Weights of a small image captioner.
Training: soap at rate 0.0026, 5500 steps, batches of 64.
Rows from block 7 of the image encoder of a small image captioner, named by matrix and row number. Rows with one number within an expert belong to one neuron, the router's apart. Each number is 128 + 32 x the weight over its row's rms, rounded and kept within 0 to 255. All counts start at 0. Numbers have three digits each. After the name is the row's rms in percent of the matrix's.
Before each expert's rows are labels from the 100 images, of 14976, where the router gives the expert most weight on average: "responds to" is what is common among them. Only what is clearly more common there than usual is listed. The data: rendered solids tumbling over patterned floors. In brackets: how many of the 100, against the usual share in percent.
# router: slot weights (encoder.blocks.7.mlp.router.weight, 8x192, trained with AdamW), inputs 0-95
# gate: expert gate (encoder.blocks.7.mlp.gate, 4x192x192), inputs 0-95
# up: expert up (encoder.blocks.7.mlp.up, 4x192x192), inputs 0-95
# down: expert down (encoder.blocks.7.mlp.down, 4x192x192, transposed), outputs 0-95

# expert 1
responds to: light from behind the scene (57 vs 24.9); grey object (42 vs 19.3)
router.2 103:151093080104128115162099162148137115158086100111106132082114070053171149102214095138071153086160116108115104112078120149108133156146118153168079119094128188181150077111172095122071167196157168102171113178203092197128120152094125130185092127199080112113132186141153143117130102099099150129
router.3 102:181097105137090093120118101131130132173079076090146098123129096128097113098151171178098158157171086130119159064162082095089122156120086140123094180099133194134154127110189137153100172138167075116138095133096190109135116143118103135148140142126096141169100139110167153105157087110111109152
gate.12 092:096156143142157083112108150166083122059121128118110145133106166136162080046125101116157106072152168160163169147182072142081116085145085125108094193171159129165128164187146130112137079078108213133141082136084140141128146127162111129181104163141159115123133125123155152147101140087115076087
up.12 089:115073115131102136148121137104169148153160109075113164108124135112113206227131133124157125133136133096067088129105169090135088182125123141163144129085108140101114124105107090118063098180147078160129141140134103144104131159077182127110093109141146130154115055153151126104134134126108125175
down.12 099:123160122093107131181186088199135160143136092125145135148097124134176116169148108051107104097145158124147114154128063176196095087124132086159116119092092103117137101140105101142154157149175101165141131086118137136142152117131111111117157163132140102102172116128081118114114117187116092164
gate.13 088:089117159078109151153097127085197066136078057136117101103141192181205141144139108150114107145121199100114162148115149096128146179118090145164147077136134167109107124189072065202119092135071105099147100178080141114079110160162128093078115103141144131091103083167137123152148117105107084145
up.13 085:145084141077156097123116139132181071152121095086100141115129149110138175126094138101118110111109148184205175101128078148146092173184102137119143130140054128132200116156091168121190082120121105153147123115162127115154127179108143109131091122117130115155210166148105128104127141126119125126
down.13 091:100137152115113150149148141134141187143113102124155167184192128084088097119118152111171121105135110110169126145161094103137133120112168077111117192155118102174183129172112121112122089138147124112134084175076124184191104146074180107088119138103108122205185170149073153144095115115136118106
gate.14 094:162182145144168063125090130126096148142154165081198152102107035026128111095142106117124113177133120115107116140095134122171131123133090144130124168133157118100111092148109119133110101110126160123183101138098093163153124160185134147157148109180112085086115133156137073074130172150138166136
up.14 089:096066130143118134152175124108146119179177056156121116110065147102075135141132103166174130158133152084184127210152126114149114121169159112144077119092140184064124135162118170161109082132153124117098140089159105141152151148144142157191084154157182131170161105129133083077153152096166126159
down.14 094:137109121096086102117222102166132128049149105200051120153113151165071135145156073203100140117142128184109110125133095123157085162169136145085205151163131130098135134061175111110165083089120110134149120087119122098185108120054060160127165111128100110078137132145077111132119157069129100168
gate.15 095:100095141122144075088084124120142148197167187089115129179140141106156148127119117138115099106131132190097113074218172124156117137130150150201118103165164083088098102096111163136089163158113131080105095107148146130060120133165199149107118153136100113140142118120157134135085129068141063186
up.15 094:088086149055127196150122103094119166128142134172161092116119108176139085104036054084137132118176099126117097090131120131108120175133118151134098122144176125111174137133126114116157154079162132151130144146187131135113147148137193167132132150084109128093155104072121135147183107111120136111
down.15 095:110116085153117123116158119102118115174149131124121080111103124114122078123097157085108169175116097075201177164140165058067148078134099091092096141136166198112152108124099147085157101181098062149138108137154114120156133150173133147153171142128109122094117165066114108122132088143131123133
gate.16 116:153140079090073120167185126174149087157099111114113120132116186177220152139111142143103139099184089203150178154113172124145100132104075136146151091035142197049115129132115116178153155127152111127092119074063126131122129127162145090113182110152113132099090082113152163150130093113135149115
up.16 122:085086125145118081113088131135110111119156189138127161112125110100157086130157108124181180106100132147153093100093095122150090114140151151111150159098139085137140134116201159067132111090125130115111124124204174161063129085117099150129104101151146100140122183175133154068143110120162172121
down.16 118:112168140090143130057178148182144185106147141134079133104074106123042067114077121140146149133092148147119144089189097176077040116136148094143139135149089149147162107127092104170141148081089103052075113149057113143163174121132120122074103122145141134108141083143110160165043183174156140107
gate.17 104:104118141112120111134159162155167097059084139107090135096114150056096119153145158202171078138120146129169111078101140151137099191124097151130197119056064145188120106131137121099097153086116117116124123135112094070105107134110169127110172067127080204134168132101110178096108087170142108086
up.17 104:105113155133167089135225146079185113104141156102163116112164148074143135113177113145094049102116155145156103122081103153085113142074047063136124109092106107062114143110089077110168133138115085142120126163127069160167132130164125071150170061134122103133195106123188141153113137112110145133
down.17 104:064102115050144127141145117152162122177155112132109140122157167101133106037144110098080103122170075095180154172093128050038107102145135167113072149121064124117145121110069093115107131115103129235110025143100153113121127112177127109163165072110137117134114152141108143126084143129168112071
gate.18 100:113122131098130094121089221092141123159158124181156201094149149101091145121138114113128163174129051104076162157187153172131148133103115149140148097151139100101124128075123130167200108092141131177101099160103124157099192074138158107119109095126124081114174120135092068113127125130118133121
up.18 094:077154130130185180122165183151081126168191163170149208073116164163122160087110144107175105121137095029117137128186083135097097171112089146128125128086077167160090117134142153132137098100147123077168145207119119119133154102121170117137092135104166124106149181149092131111075176160130168179
down.18 104:074114125130133157140187069128101145131098128151183166061106119111190141121129150161121140103071122152158050109120107092108105163125123080165096118190121117160161104130131163136141089084049118167096140098156185108084123101168049126119144131107190146104114151079125149099105127159104142118
gate.19 100:110117195119149203060147085138090138177097161107148068126113095170085093122081117116162127152139127155131105152111085167137105127081127135105140152158180102154117209112132171148099220100165116179135067137136185154153111128152142155167121073074161096141186117161112116085121117166128134108
up.19 105:157147168131152119120109134063130088143107150060103085175180089176067122051135148120090138128092137157170088133139164103098157119125142124178161090171111146161214168153144150121151117128199150146096138133134137138161145139148170066175092099133131155122150135166172062107113112076179118124
down.19 099:138162188173140126187120147104111073105107134162141140157176130120128109086123086149089143156153137157170145150109101130082111129060076123119101181161086146145124121145111244083106153142148043149096149158128194168115131148129135075171160167134146195119131127137135148103125075142095117150
gate.20 120:164140135134135144153104116154091177146088130135090158164127110178078167140094084104138106145118065108126023116142181143124076056114126139114128083134147116170089144162124173144134126144065194063120154164154081092132147136099112078184069093156153114161148153114118108156093145158088101175
up.20 109:106115077181135137134124139146104135090092167127103140169155125167114152150129108113146148160167127149108088109141121178142088117064100168137126064142108113145134169129099245121112144123050184116123220151152092056135198175123147117143081130133180138185148195170119126169149126155100071167
down.20 115:117136115121069151136166128117184128147182141159174151091133183124147131137118114140080109116157123135123079133119055161140096137117143122126132172139173141124164171116160147123181129139146121148136141127073134184135139129110103144110168147148116130075064176154134055130098070193126128077
gate.21 084:126164162162097154118136071144093135146124112113127123124113170086094153173151163101123161145114126139134132162153057096172097109152144136145105134150154170113148131156131075124148138133114134070123115131174194116048052123069146127127136168060203121072134153106121166084131115132101112122
up.21 074:067066142081089076139158125091117161069153117142110165153098154126102155063157161135127088110137150167112106126142141084141131177130138141135148123080157069115125113080063146157075165132135110123123070178155123096097136179129104100133146097153180140134075153154108123136127098164155109155
down.21 086:136120176161132171128124048090140155119162091149100097092162066173167172073071154138147120121145103110109112165149121150153132154135198111100185101175119066126113132153156162133150124079152147091088104121119111104111106152113139093159104083106185107131198086107113178094185101137145142136
gate.22 141:107184110107155158104141142132135115167119160139157120128133091115097154196176178147163125162116108108066175052165117075145130128170123140111130116126157076116146092141085149104139124057195108103194086167103103117151147145122118094110126133086113122059239139087108150144129118145165072163
up.22 160:139085153152115132162096134168137118101126089152040142110102158117149100106077088136108121118119145129168035200081117156129127126116110126132129132115111167124120150108159091133097101152093133125061156102133157167140113118104105156134121126171130111164065128181160123122128157142108180102
down.22 114:129112109184122147104129094163146180124064142156075141179131086136129113132100122134133062151130114148115069124186119126147119159131105149073173162124078077143193153103102162120099130078130117130131126120028139136150091088094164118139115166149050076062196139124144150140125205112124067087
gate.23 079:123114108136152107111216149122143117120126135121101127134116080196149072137130115146175090162088144104161102163118129132143123183148045095073160127105099140104123108114131125129120137090094139153144186141113169102132118119083146088100164096122127141114060094150114151102148151094097111147
up.23 093:090114160120134136125066103170147086069087124183222124066091111110157168210116140119107064109096124134179121084149168099146063200176168072091144096133137117191144060152140076170143149123129129098090112146106097151152101160137156110135158121154083110110128139154094139125126143135134169141
down.23 096:125105110114101086083097154115199154119156185106159085085129104135124160186126174123107078150079133118165175080143108084110140154182103119073131106086133096114118080114123101191179167125117116124123117107081080131141130191119172099101161145188098118095120169156112161089133177119127181114
gate.24 133:125115099045117146113157167078133167177131087108120114153120128152130109140094109109126200138163126117122108154159183072156156158152144049144168122148107100067056075148113121147139180143136141152137121128110181127145134127135098109100068119084120144144154136141169089158078085101091115128
up.24 124:133129188200095110149110081145135097045121163161156140098163136133138150103146126156123094117141113158140137161080073176052096132137121204122069134121144179163158170132166136100131088098102143101129126090128098127133123103111187136144171108152167119180105084087083175109175154125166154152
down.24 121:171108126095160127143191111121159146187105135114084108096097101120152130157147146094083155156128057127169083121124134111096164137122077154089105117192136148138137099159115117144121107168201117119111100157142152100124148124137118150165130159099191143080145140064151092120118145140109172100
gate.25 090:147147137171069141125154126100135111156143110148121083173121147136155128091076118119135011139136119112168146244137154107157127134083126095135084115107125089129138156084085160084132111067126083180146124082083136135147095100127148147159080110149141119129121139161127089129229126071099134137
up.25 085:132108172118201123124119174127103192123192080095187165164136155120162147140165146118137139137171130141121143072157110108129096149188109161130125115140125098126132158156141100147144141173101175092110151156148163127164168149115149144097119153126163077124147178103114148150062094128145089144
down.25 093:176133104118141162150198164106066176188117106108141164216155140154138170115178127198162071132113073104113143110172112084117150134107149147100141145145130141168124111177121126147112160135163136120144076139112121105172086174089137103105146091098094114096151197129100137180078143126133121094

# expert 2
responds to: pink object (91 vs 18.8); its colour: pink (64 vs 8)
router.4 096:138169140159172163080128090152086135145131156105118175157104161147158158107142103164170147128069088204117132171136124124128146139114098122095102133143116185153093124132136181087142160163124189175077120162162112124103105189113089146109090117145055090147149167090138141127064109107162163141
router.5 094:115076096113116128149081126108198122081120089131134131139166120070153116057137137169075106086161160093138110071136108146118138121167146130137159128052127181124134090104159126132151154119112127119180148108151120189145088095113099166106171155108120094178143109106109088144117113163126155078
gate.12 114:136098133156094110150112138093129095132072139102110124120155142110079134109085143163157105134136182123104149122097113185081143115161095101136175134115107206107136140170118141075111117139105081098189084108191142138166160112141164109062177128147158157106073088093164055112080152142091134134
up.12 112:128127119120126108067081113193173185109158168141124123138091107177166143133122129108113156119100100143119097132115151146166109133073129108153110156147098098168169160132129083172155126073139115133084159136091132132121103200081057140139060051083083125127159135147116182144237094128162133121
down.12 112:154093119146095091102120080150184115095118111173128143107107034172148109072135111133135098160136095128084108087077196158127088134132154203110167105144169130107152149119180169119119095115128115167112102107117091115156160148109133112103186108160105152113130102142157109147126090142163139092
gate.13 090:129150075097178128113171168138069103110087157100201177123107182184075149133152096169089069133096133096137143152114123129142170142114148196100129107124086110127147099158162146148171150158140106196099108161134147154124128057140123149118121088127172120043169127100085146082098137097137164093
up.13 100:168154093111123173149114156134097101110104167151151136153114151161137160150164107101101140162147131063086108094082151185110154132157132160104129104144088123137244146125111102101190115096137108123107076125147115182104184113139129120078135111152103148084091153159117115079090148074149168110
down.13 086:111103117122133110082107072163132084162126151171107110133083127123159139145164089145185164154155173074167128156135123110136154155147160158126141109141117156116141079113158113117097103114100183121044139052127109137084113086154151126175144129120115132174052153067136106112111070087165097122
gate.14 106:125088131094157100096137162120130135112136190138094195127100116093102170150129101106110172097143136156146148070137124029163180090113186131168134135119165080084142111170148171160143150214139120157118135134144138074089137125163099201111089125108120093067145063127065077071095148128125131143
up.14 106:139084131131115124096119171162145179118137211109135133116119066108107186112121093136098194137149117131175068095185124133122116117111134158142061126142122084105112150191153129207100112200142133123108055123082134070120114096147081158216107128120109125108067074123096140073110080100100119121
down.14 104:121079166138126105138123145138084165158144157133154110141181113133169129126156116137150204135108125091163174127120160125160181130110145182105140151152134122140109136193195140060156116148100041061071169125094151113119111129097080100133157075112151114114109075163149172143156113119126128118
gate.15 114:131153181186124145093125103109156172112139122110191101125139163127060147110093107202126150101122078160114152082146190142126108160134138203166123138100128148123152143124225123144123160139076140151105138065141158141148115113064116179124133122218137132088141109125162152110153133106080117113
up.15 112:153178166160150152138093141129156153106127140116170110144099191126080132143125124221117149085136116141091142079143118144141130123129110198142127137122097128129157146172218135120138137087072057149087105070132112175160084093089165168125136146169132147125114129082180182095170152128123113096
down.15 118:127114088168097146125149113166100121154064132109101119133094076115156124105186161066074128116125119109159200103170117122089078168100126125111116118122086136086173107125124106140160124099134047091107113155159130174196144144095111086141107154140150076123115101110196165110204123076077113104
gate.16 089:106125117123111106133153087161087156161074152114141141159149099072103165128130132099084086169151186085159162107134120175098124073180089123164166116130072092141194150114082203152131126180201143152131174151142172196085096123071160125111156073093151125177133111176092125136092094168173169105
up.16 090:141149109151158151173123159157157086087170161144132078115133189166096096133106159181122135158121119103088050136150130177084128180110141167093102146191086083171172147139146103168093124165126088159137111133116105094118126083182068072113114131159139185164114169061178150107144129085104140125
down.16 091:098129143091078121149125116183132116123136173164129120136193170200145108094140151133104096105144128112115090122125085139095160158177159075186171110117103098161028137088119167160093108174141211161041129145139091104157149125155125140133115127103155098199160122063112176119106148098120149148
gate.17 107:144145130170110185112141145130140128127124111073138117094097113174114177157154162130177114142118078120141121116108089160127177139134092095208133137111134052153136164114084123182208165199051085125048119072105175117127150141173091073103117108090146130102123061145151142093089110133056151098
up.17 114:100099169123119102137165134134135160129129080154150080158169068147147141123131116119130092113179128158150123184122125143118169157099160132104083112095117142135120144122123121046110171046144152071164140167054091144096103105102193090135158084125069118105126182122118049162138118194166081122
down.17 102:126151098183140117103127096134118159079132048130075074142118122135104099154151157083103123105103157132140058150121162124125062091140092138150078051126174163172125120100055132156126080141113113115129129127156165098153132142160057081140133099177144094178123107148180080107142159110143099163
gate.18 076:118110143155167111146158084122069121127163125077118081129157112176166121088061191093126115044200098108131130137143098172147115101137060135135150122159109148146164108134146102177150170113132121107143057158103163179116131137125118086117078077124150142160212145112088150135169136075065120146
up.18 082:115134114136158074202086072110165128144143202112187096045132171136143179084114132061131104130125085131138048116131158118144114147098111122133147078142164139057076150201120164171088163140105174137138119130188152095141134172101154117087175171179128156092126104163194107153076096093122099168
down.18 087:087052114063099084127135199128129127188126136102158081126101111123080114182105089148142173135171138152121113098116158047135168127100112116121183092137170088099105147123127128097084152132155179153165126115135114101155143101127190190095172191138158053117143176206117131138112115147121125164
gate.19 098:143084145169120145091142153182120210143139100138131131114100098155068171131112137070136070139136089173143174121124186174115119091135146132112160096103136144142199130117116116113071122168147135127157081111114131158114141107079123123133120142158129147080129132135165126175131121145064097168
up.19 091:075147164095157164127164136076066152130099129165136114124174135092193073101128085166137144111110112168137143173127061091181129169101079169134097100124125139112108067148168143088213125071119153159147145107054137055132115160095114162151091098085088103076118107103124180154172115137105163128
down.19 087:111173131095137137201180111082085182048135097192108138131110103075198105126121098131156065096087124122138148143137077107140128154141129098115092129023126149160125167143115131075097134103127139140193176136154126109149090100092141145206107175112119103102143141169114136131149101118054098041
gate.20 088:157114126176123118112114146094146170139139107174154171085096044083163160131141107171125123085167147109120119112121136184173094122161153119118161112180107135146144135095069085141091116163148126168137124094110151116139108134100100180152078144127115115133167150106094117071118123139179101121
up.20 082:124157188110174097115173127161117106150066182095139125153151166176159106106156121090121140133067118109103205148116091075091177096088094143181127147145083131180163109181111112136181127104126142139147158160156123092090088100092121178137177155126189148113128138090117081151138096140115135167
down.20 089:130156118126176062102138114131124169118176130130089085095142147161106130096148106162203091149123158113126095095139064139111122105097093113145073157148091168112179164122159098190129121116168103136154119136121141150155126060190137103152082216103118151097181114164159157084188097101087161125
gate.21 096:157173092124109091112129162135092097157122139138109132112101042147138140115108119084116139178138073161114133113133171128136132074114158138106133159112100145111071148150091164109079166067139168127084147102140081137072137020142126121216125181055114154146144161061106158091054095132115142113
up.21 095:178118125073063148158121067109138120135227113091149149129121151142104100122074170104104126088102148107113152126122112124135110123168180095163135099123144132128193119130091127158101132156128081112104138105135148125140130086135175165076120132148166108112138073153125103165136054090097131151
down.21 093:192041117123083153158126170114159106210139110092118115128170104108167114143191183179109127132129130168162136130118073154181163152161142088142113171143125152130128103138127080128107187086171151145076134158133185195146094135115133162144068144140149110160188122104145113142090121152113120103
gate.22 144:134140118189152156165082121118081083121094163101173151110171147085132132138096124127112159113159082093118112130141158155137086126089133163098107159167157089092099136148114208174121117145153118130136114112102119116127097140130117081135124160132131134155108082128123206161188131121109097114
up.22 152:103132121137072097095103148134128170105120077139122147135114117174086154091159148085160057176134197180154208099093116173080133129199096120167117084086073171147128096161112058095141142118141128116119132135117159141149140141103155140084130082107099142102148151137127132096092106124178181135
down.22 154:172093119170149118090038099089088140128147107111156159088139108089093226108172124146101099105122100130108073146109181124161170076137136086145138093147183100189052099176155131164083109113107168142120099149127109065088169146130123140141132088137078085105118137184153070137102115115106080094
gate.23 084:163155103101056140118098115157159136147161160153061144131112165116070133115136132111135072193124141123148048111104101098151110168123158105154134120091126113094140188143147129133123143121119156162084165069084142139125081106152143151118098123120139074168100155160127167072134121228130104184
up.23 087:081151102128111159149067170084109114166107102182065153110075144105104154099129075156109159062130160136124161098107127120134136133147186126148109116140091124110146112169120158132097065161101114109091163103097151153141148142085068119117090119131121178110180170106101184110071167155170164146
down.23 094:133112108139140119109164126145158073151135133165115117091158109153092109129148095145125070154116091158081145115071156084125177125014117155121126076054141134119104137111143063128082109087097098151142104060087127188106147183086114139191161018125067119149107155161136084071156131132126133146
gate.24 098:109125127085150159162174120063158134188126130107142086095151177137121026125090135152142100190108091162170126105117116040088134133115143104135128126159093123164154101098130096137126160080120067144061157157125115166130100089080109126093113108125173090060105133083165151189101092061096129106
up.24 090:112141156116056107084077124153106147120129089094104062118118097125094171069168124080027136094135123102096155142110121149185105174178058134113140110157139125082142104152103099109145169143100178102147147111136191064147161148188126148131148124137135142151189127113140105109123138169147174146
down.24 112:104113149053147134089087116100142175132158143056204073140108106147110173119127187104124100102168084172156076162114175124104144168135131138096137167086096140140109052185137071162120157143120133116109127127165111146124139111127123148108171149150173073082124111027206098126094174077132168123
gate.25 072:130126153136127128133131101152161150142120117127157102068120102084175100146183193123105155113090052120121087153084143177083113142175206142136144066134122135160110135201153087097104118138155195150167145123053110104138114150112146162155164111108139119145054136112094092127112100169101133130
up.25 073:084122092108145124167205124142109067164105163088160131127109138075102081132095118147119195197142174131112063139157117127139123116153132112096084125202158141120145136210113069083117133147165070134113157127099077137122162136119073113182125148136166124098143140125135077152161084129142043097
down.25 080:115135157096097124143139155106112105158072179101139127173129078115137094083143110093122149121141122120130097134126096091133146137175144078077134080132100169160163138112145079084110138142130152046094111151133111136135098124040143086141138125143199079178174122064124074157130157140096057134

# expert 3
responds to: red object (100 vs 18.7); its colour: red (87 vs 8.3)
router.6 097:185167188123173123103205116130130119099166128142092184149094158140101149140094053206155123149106157160155145134176116137114093112151132133072171085173093131104114172109157128088134101096134154120151106130130124125176133113128118153101157103137124139150140127117123180149084196107183128110
router.7 108:079114154173123102166156130099103139145076156148159092123089105166109184120127156108191092213122123150129104118144134091145087121091107131129107164122121096124085093209139187099175110050136138069120180143103122127162068166083084104145106108121137132055161145106096144105095124145061068161
gate.12 111:146167122101118076072158198191127189142122092108143160059134176118158062131094132126124086148122101148123119105136103135111106066088091134106139129172083130080103131134124128094079162176150167105090161101104114124148138126080156124109131151173213127093074093143168112108120132118136097111
up.12 100:121083107125084123185092074118157070169114191095138091133089088156114127163129112108164153156099164136131142159125076082146171154147116111154162138071141157134135157137145139144149052119148092166196117118174191158180136131097141133116102098094073108156156144118092141148150122132096201178
down.12 102:150122134123140152091119048065147125118125156143101137119113164131115154139133087140060081092115167079180163076132146161106171120143077082081137098145118162098086059138103159120139144106107119196148122098175151138120116198142174141123110162183127158139121188164126132147137113098160118166
gate.13 139:140144107150191134060079125206130131129179138082119127080135147119145084070137165153086123118154081097083096157119050055130125148129162173102145176104127154153154152130160094149113105117150042092140157152161131110114129132148139128124111122170143170109145127103124118168098103133147184172
up.13 149:120156093160179116079054138216131127117191145085114127092129132122132089080116168152111123139127082095092102151122067091120143151139189154117150162095102154110121127116149098159132116136156045087139171166163144123111126139153135120117128124163140164092139122074135117166059099165136195143
down.13 135:139109097101067163104110140118122126077134086048063130092152100112157120134113118109086139124131131107178174140096163116115126143104100099157091157062146145176147169118092143109163126142130089102155126104175189097133110195127116151124095176159131094188052121158128110145203109122087143115
gate.14 120:106101134121118088191174145139127130081108117154100153167135158173108152132131120155134158135154126169132159069118144105130202164095100169103121148107125127191141073155097128115104169091121113151106090095169160132132091095114127151167110094113095053195102152142136137176128117054100095111
up.14 117:158184134113128209144111103181084137169149138118177140109133195147101103173076122067134089131125154095145104169091109096147049089142122095107132135175139090117055146151124149130129087076176127076164168152040110162140110099153151118083142154119171175100163092146116099135181168133140153158
down.14 116:117135138168078166117157128104074162189176066133091147154172133105111098115154102116061131126111103132101175149158131143112045088116088120094124066119125157114103109166094113150125133127144137107097128131101161105152071127113121100139150168100166130187100091065135148191150153143149112148
gate.15 089:091112091162147103126087090122128140154119137139104084151112074133150132184079127152175138089143105057122196173108154175141151157136157131145133117123128204071080136164116042126111125130162107069090129082108154160101115160167143086100127074115135137118165113096148147107054136095125164164
up.15 081:140125124108123174186145109145142131104151125090108083099111202149078110037147107094103138143115126132111123141091096128105146150119145128098120150165128101101126108091118143074152119153094082204209120139068114106083117130139128151165137124090142121162112163192161174156168111110070121152
down.15 094:158149150116116098149149120120142142120157174094103129086157096154070115141177117154100118173099093125098145125127105094148127109124106081091169134144101121167108140177164091152138161122086115164122179176156149159160125083113124187118154172124105102069087175151157146140094126151056114071
gate.16 133:138116171166148158067144147179138138166120171116102101125140127133117145153067139136172119119135157040183102149077104017108093159145099128115164081183121128095102146097142141110147114100107132147122153145125143121166133097128173096171118143164137098079168204132122105116069159117093105174
up.16 127:152153161146106169071116160173148149130122134131108116128140099127130144169110140153154120114119133054204051075077119033125064132174068135122151075124115131117128121102151129120112124106139115122052137105138159106172142113142149104162117125151118100108172221136165108135092174091116103162
down.16 112:073129172179079143079099153152058138096121123077118168158156130171125146178147103140120102131187161123085176126102113048110221158118128149161188116115146094113098098119106158122165143104127046176189147145130127178076129107124090110110090199100088123085118110124158230147118113156152138130
gate.17 072:147131154120172140134147134154191147105141042144139146128080151116193106105111125158138131149118105166161145144071148130123075181158140156157090202124106043080091152102159096165146146106150117098152155170140088093155149117139144081169124105114199145142123100130094135100115123113158162194
up.17 073:153088094157126150105093107130137122151105124140107128111125140139146127181120117147129069041157136130100147132136127140134165158131139128122158146155135063055120140102118147116154117125123094117150101139069165174155035061124121132105161139150066161149121073129112066055105135149088089140
down.17 078:122113124195131148163114111146127121165122085135161129130090104121151138140153168090116154130078137106088141143140138108094111128096118110176123071147150112120133112142116136193157086150105202118052117126133128157057081081110117108110149066103105115109096105082165140174116139155177153100
gate.18 071:118152115129175139134128089133090142131085083112122174087146159135120122147141141143151105158047132134145115106144133133124133089150121091109102126080133190118071118149095147165133126051172146109189104132080145130142129155123137116134105103128081070136151152132156118151144124169123140102
up.18 067:117117159142132135170096144076133120087138116133202081102095115095131093185129135066167120092131115106156161146107106179169131167131067108135108085156179143131202103149122127167147103089109108164159130131113131165088072163124110120147127085144118125100118130054150127084139119098119150101
down.18 077:124166124100134111162123141148087134152140102126122114084103136183141084196072165139157153078153159127169169162150148132128071087132159082205118101169208093159151157109186110176127074185092151164117160147163170155109137105124084126100090156103099150117069170149137096109090170116121080117
gate.19 146:161167175072117150076176159120164113168144118065097145113109085089180113112131099189138183107150093121163113086113085111110156141153157109079106135146188150189156099127199147093171133175167078127030089126167128094168170112132109085110110129116089151146168138110118169066159121151113104129
up.19 140:110106131155139083184114106158101128110126054154095096141140159189075162123092154090135078119093180122105177145125117134143138110076114119151125148139094061136115102097062135107112144048109185151187131086075185193111113151154108121119114099076106132143131103187124107185123128127107146101
down.19 134:052158124136101145158121092100095098051134100139195103099161175148067102124130125113158178155159107099111168135120135098103072156153067136133053142146109163136153147124120166105140117143140140097132142131098099136106084101099136162177131141104160147089151113103132142118099108145121137147
gate.20 152:155071136168124150060148064077122081181143118080097122121149157116127106103148112104119105123152125120166145106092037157143135156112142131119139120150164099137084158104196135118129141168236141138101064075180052180124131129137173102147099101162128099175107149096143124061190080100106108160
up.20 164:159092126186133164058173063113101095170122090102114126125160156125105109136157100074120126115132152123177162106095069142128156121091130125107137118136147092133112147098202152068140121178229152124096076071186065186123130146112170082130103088158131116163107145082125118073188125097102098187
down.20 149:112106149143142116113102123174108087178154122142093162150185165099095096139168136116136139089172132155169161101157087108120136071159062120100131061171151089166108097093141103135079148142112134120101118120141089165109027099158152183107174104135142068135160097106115102139158158198143087159
gate.21 079:100163129138159135147137122134185160104165151146095106093170131118081107141109044113188157117105176144150092121103174096117170168083069113149092178213202148104140100111168153154112064086136080134146170159128131105111093125164114106142151143132123187118135100138127050079111124140141114137
up.21 079:113088125182138131160194076118094090144096083136171107108176130106116091110137134172113138126132151153113145085135132065181052119158118098131050127134140142110209123142120131114125144119160165120074165097122194122125194107129094092127151189104132122136105150137107068140102144133118179181
down.21 087:138108118178130158129159168070107138151144174166129145141171116212137108075144119160102103145085129091102096113128137159105115162101155222149099152122081155130133093114119141176110110124201135185092103131153102122145115131136147123124060134132185128131140062109158088159158150129111134109
gate.22 135:048087078109150088115186158118128134130173161106114162168164181113153102115069122133122100198121172030091163201121107146174082116149092115102136142116128117099099091168113170155141112079169133096123184086094108104111104092105146125133118133098173101089179091104107119165149094145167106105
up.22 115:076112090128181116097159102171111121130145184092126155164152175131185109141098111125154145164143159077087129192144070136156116121147088084087128179163141102079094143108223183150143168091114115168094163066154075129104174153093129137105125115134121104168203114114079142142140136150216108127
down.22 109:103168190145130166154170112060116183101161148157091101065074068118133148152155132078101088093110101155175158127110118103118068180146123105116075152095094121137134083108088093117211142104091075120158117117085118125133161170125160153107188185112104082193113130153141124115106174215166100107
gate.23 087:143084144192107114097107129138090151117188135203064124069096094146141146124116087129102180115130123168179174091131121122085155135115131148146108113139117155146198159144101097124131094064098161170165165172098155068030158103119155153161143123104098141112092067145148084102140119169121141118
up.23 082:117139109117119087155138086113125114126159128117163120092151148189166102115129104038142089152086086116161137073156142083160117118149076181141139133088125111151151068118126166164097172105074136180185179101144105165128153145097113151113147178114087088075113084124111105111119149169134152133
down.23 090:130170101087130111134111132148203168127092122107132179143062129104154103085124191139095155089140139113115132075159099127150127105104124140109190088144165173151121135107155105122111134108188131065102138111119162171182111093159130094128156067101104114137137161107168130123123090159111122133
gate.24 104:129185129105090120137205094153107138103119150135146144136074085122105137079113129086177112098132153122117110140111201085154090113160129092153109087123118081112110113140091167100127133235141150091143128123156155103088097144152173142081141146140142144122175166117127062098067140078156114094
up.24 101:111172095095114142153184117190079113121108115119133124107093083099099127058091113133115111098192130098071160150117144121169098117172170090140084075137119077172105123128154142116155120185138137100148114129099133099084066150102158065110182123145169097080148123128129102103078172110127099072
down.24 103:109176058115109166094153154102146104156086069131118112144178136153116099164144140121133192145131116178109229165212135152155127110125135126120153146089129062159170113134117063170140175116168166116086117137095198158082122094131081081131138051058077122106163099132108113123140087122161148079
gate.25 070:156146111125107125167019139127097126090151150115104117176132115084130123095115104116149145114151146176183091155118157067139156158137128196166141094095100165137111093074134144070118151108147110143086144114062134086095150085078100122136187086130124169131136143162140134053164077134085161131
up.25 071:133146119135130145134157135177136121090110133150107114152153071153177066097163187148074073089121135119109121117177150141105140171153114134071135121136112139172070155125114160145173092103074102115123139147136215156100194129159111093129082108187143156057094107133109122146112162166103151088
down.25 077:118123185157163119124123082166169120166159132125171078146116138124158107117138178163191132126136161195131136130096144159108148159082088113142143133130127180141103135188163162085120138084119175165122152124106173151080136093173105119155154101066113103150130132142127132069119113023121180060